From a checkpoint of a small masked image model.
Model: 3.03M parameters, 48-pixel images, arch swin, norm layernorm, activation squared_relu, depths [5, 5, 5].
Data: trained on histories of elementary cellular automata, time running down, 147500 training examples, 2.5 epochs.
Rows from block 3, named by matrix and row number. Rows with one number belong to one attention dimension. Each number is 500 + 40 x the weight over the matrix's rms, rounded and kept within 0 to 999. All counts start at 0. Numbers have three digits each.
# q: window attention query, key and value (stacked) (model.blocks.3.attn.qkv.weight, 144x48, the q third), inputs 0-47
# k: window attention query, key and value (stacked) (model.blocks.3.attn.qkv.weight, 144x48, the k third), inputs 0-47
q.15:471515471470511521546528494409507594527549486412575598450584401405555451407501554490602497473543563474642520499580467428597469422575423450477435
q.16:507468414461509472477512534540458470440536460560439544520488466542471479437532508505527560575549471506617556503499581545459476465474480474394475
q.17:499482510447475485492512466508478477494487485490483489533567537593491484478503459507501529447484470498596489482513521471533493517545459501511422
q.18:540521551546510462479495515482524518500467507470498502473435503481517475526516479508509463516489480546402509469522513502494546481478502499537572
q.19:541482539459441494412465524559511495504457539571485388556434540505535484476531472531451523477440512511433441511515507619454537528477541448513529
q.20:484528454569567573571463533474535485451528554522488533532494438410438510504498452512540452483461494516430512474409486502510549540472557517520474
q.21:501456503380478481477567509567491506418509437503460482502569508602518556437539474589508500464524487444570523477522548523533479471551502420496433
q.22:484537426449484524590470491414465454528547497558516607420471495556460435470491592485511574458552500538627559440564463441630512394546505542546423
q.23:507512536505485478457539488520450459538466533481471454538491536544577537517462471514456495471460463499539470552521462495498475564550483463496520
q.24:542492549481505483501477481521467467506537546476509539514519511505526520496426483517447514498457498467612526529517438509476458496527507530512465
q.25:541488491526501461447455525514478493461556530533527500480447510492558437492440533519473473548516523475526526511524491544468466471475461496427562
q.26:482531490525492436538502497486524515461456481487411494502420505543434470517599505491473527554508466542417486501457592526487536500469490567558545
q.27:466544509562521467536576485491524530426456490469477542487529483533434519522557514404512528498508461521451490488465580460454505564511525498551490
q.28:455529504517451482543522465466506549513476512501497501532522488523466483499558505429447535464451477456493466510465513404553483535550483541594480
q.29:543497530506504515531503463569502480508482578476541496487489511480498491472442545511476399502478551448514572519487414487527456481466547547522551
q.30:469525454527530457444459531480520509426509478525495516520476460490454464481559488472528526580562473521488541452505584512476534473451510519461527
q.31:505489478418493519439517489588507463511459486524458470559531534591431530513554455457452543496505473500560481532497523523436496567494554522504414
q.32:518493503493450467513542490468464546480541444476545503436463522520527503475479564476484534486539518474513497482562518513506472438523474445497526
q.33:460533517540515503569510468435547585548462561413574484536556438399516463469538492429552489472496553472484470558503455430489485528533484476507462
q.34:533458556437488479430505506552534550462501442535499496484574556573510472501534500610479472480485497496479479485464539562499514492491472466499494
q.35:510491518476451566549542478512483491562485549500557383508517542501571569475421493516469471401428586454501456545501388517523460538579527466513457
q.36:505511503519532517478522495493504512494478471480507537507529474471512514536505464470533571516513492556453434494502558515450522529514499453488483
q.37:508466514467466527528534458509489478540498523498516440481523545532545531483455482522501478431458562466502514462510480456596465461556482518514545
q.38:488499496513522478469484497499500487485514485516490532514531471513462500506519489508490515537519473513523501486491516484475508511483496531494470
q.39:541504547524487524482469468519499470579447575518510480478438517494553452518466504499483479488454527557442486548512425529481502503488511517525555
q.40:504503477462506502408570519581509514441476430452485514538535457468498557500550427460518531518558486459482484468547595547450481522498547444469506
k.15:472540448602536515542489559483518476496450492458579602466470459479486484452566481444518574544572436539611541503624557437546468478546406443400419
k.16:459569550503493456508535479473465531573521457591457493424506437576481444507491575507532574474501488495545487530474584501471503479507436471511446
k.17:472450539464494445491512550495467569479524467478471526524584507522509522489512475584494512513538469534555496503513499464469460494486506454483437
k.18:471500474470468527503479475478482435501488513509534467469488538510463482535481498484478412539485503518434491467481478536523523519497496573549569
k.19:507506571518501483472485485554475482563532510520487390516517579557533458524511491557443466442395547516427443498472415491508494572480541496557534
k.20:560499423552549599527477470483513466514470506494477490443495482486538536495451480550534509449445574472481488549414600467545500458535518561535498
k.21:432552603465475441472566523548476526551521476510504518465510530545516497520471490550488513478527483484566509478540505420490567497500438408477376
k.22:416475478470513542553425611424528560419532431517531550438513443491499478431589553522479540500561415547662537554590500504545427434502534433400407
k.23:518480545533461433509578537498442495447505545482492463569537521473509501540505459492517486530515543477505457526505431502453504515494544503476502
k.24:556504531527528466518539463531490523456508484473484509562529492486497506521506500469512536496513454453589473546506459498456451514518513488536486
k.25:498572498530524469533490465493517502523512532526521462507471516506493435530514562432470501454490492480543472467524449564482496535503506539541530
k.26:494474522448488520500442550515474481529564458560461490468480545535497538512482514543528425543509544527454541440435526515484550482457448515483580
k.27:505436472428501540452528541499475500448533465522445570495508481530456591479462483489560429541538490500431526498443589487480454527462507536434577
k.28:516371495486531517480453590494469518445533459492479531510484508499507581456525440561542495577517508495498575465531498495479423518511516475413505
k.29:546506498521540488517510474530551459464517534441489452515461480457452505504524507463489439499530495406601516504495384519486494494542521492548484
k.30:460508469473493503481489496457504502589497474584487470438453470608496465498491539488543520509488503538470514446466568516497485483491460552541542
k.31:495448567433490432437539496527492548495523457518420498560577465575508527488536487564530537492501471487498495561445519472468446499471533471523470
k.32:459538527476494506485481548488490509491538491522566551475476538487472483490500536405474511520519444495531532490598484514517523562490506475471513
k.33:541444436542551520511475570514512447467432508417509556530485494461499525479509436461549525584526504500483536518483515454491441490531493492448515
k.34:478546568438484479494471432579519512557503491488520496498519574536502508503502508574437492468458485539474502422522483502530527556480430469533484
k.35:566485543555525488497551533500494487457488545423522498543539530392523531472511460487448531457465513482539516557534393459537544538496577438478421
k.36:470501501490485529470508492495498524484490482516494552515555484502497499510485455483511507519475479524381463509476602486533466516476486542513551
k.37:494478506521506476501519565483538574495532511453523479495505535412516494450505457526448490501536494501572524453578402487531552494491508449487447
k.38:481489514480495485497494465505501501494485489530485508509507480554496517506496508521545520507509483504484511486485545509479470485507474521530494
k.39:528479519521506534549488487519519470455499525465502459553511518461491475527551502512461456517475500507467470544479386543513495527481551525549564
k.40:438529547499488480391562482553486537582523462544468492504522471570482483519470454440532507516488491437427476500491588434498517523502456479570521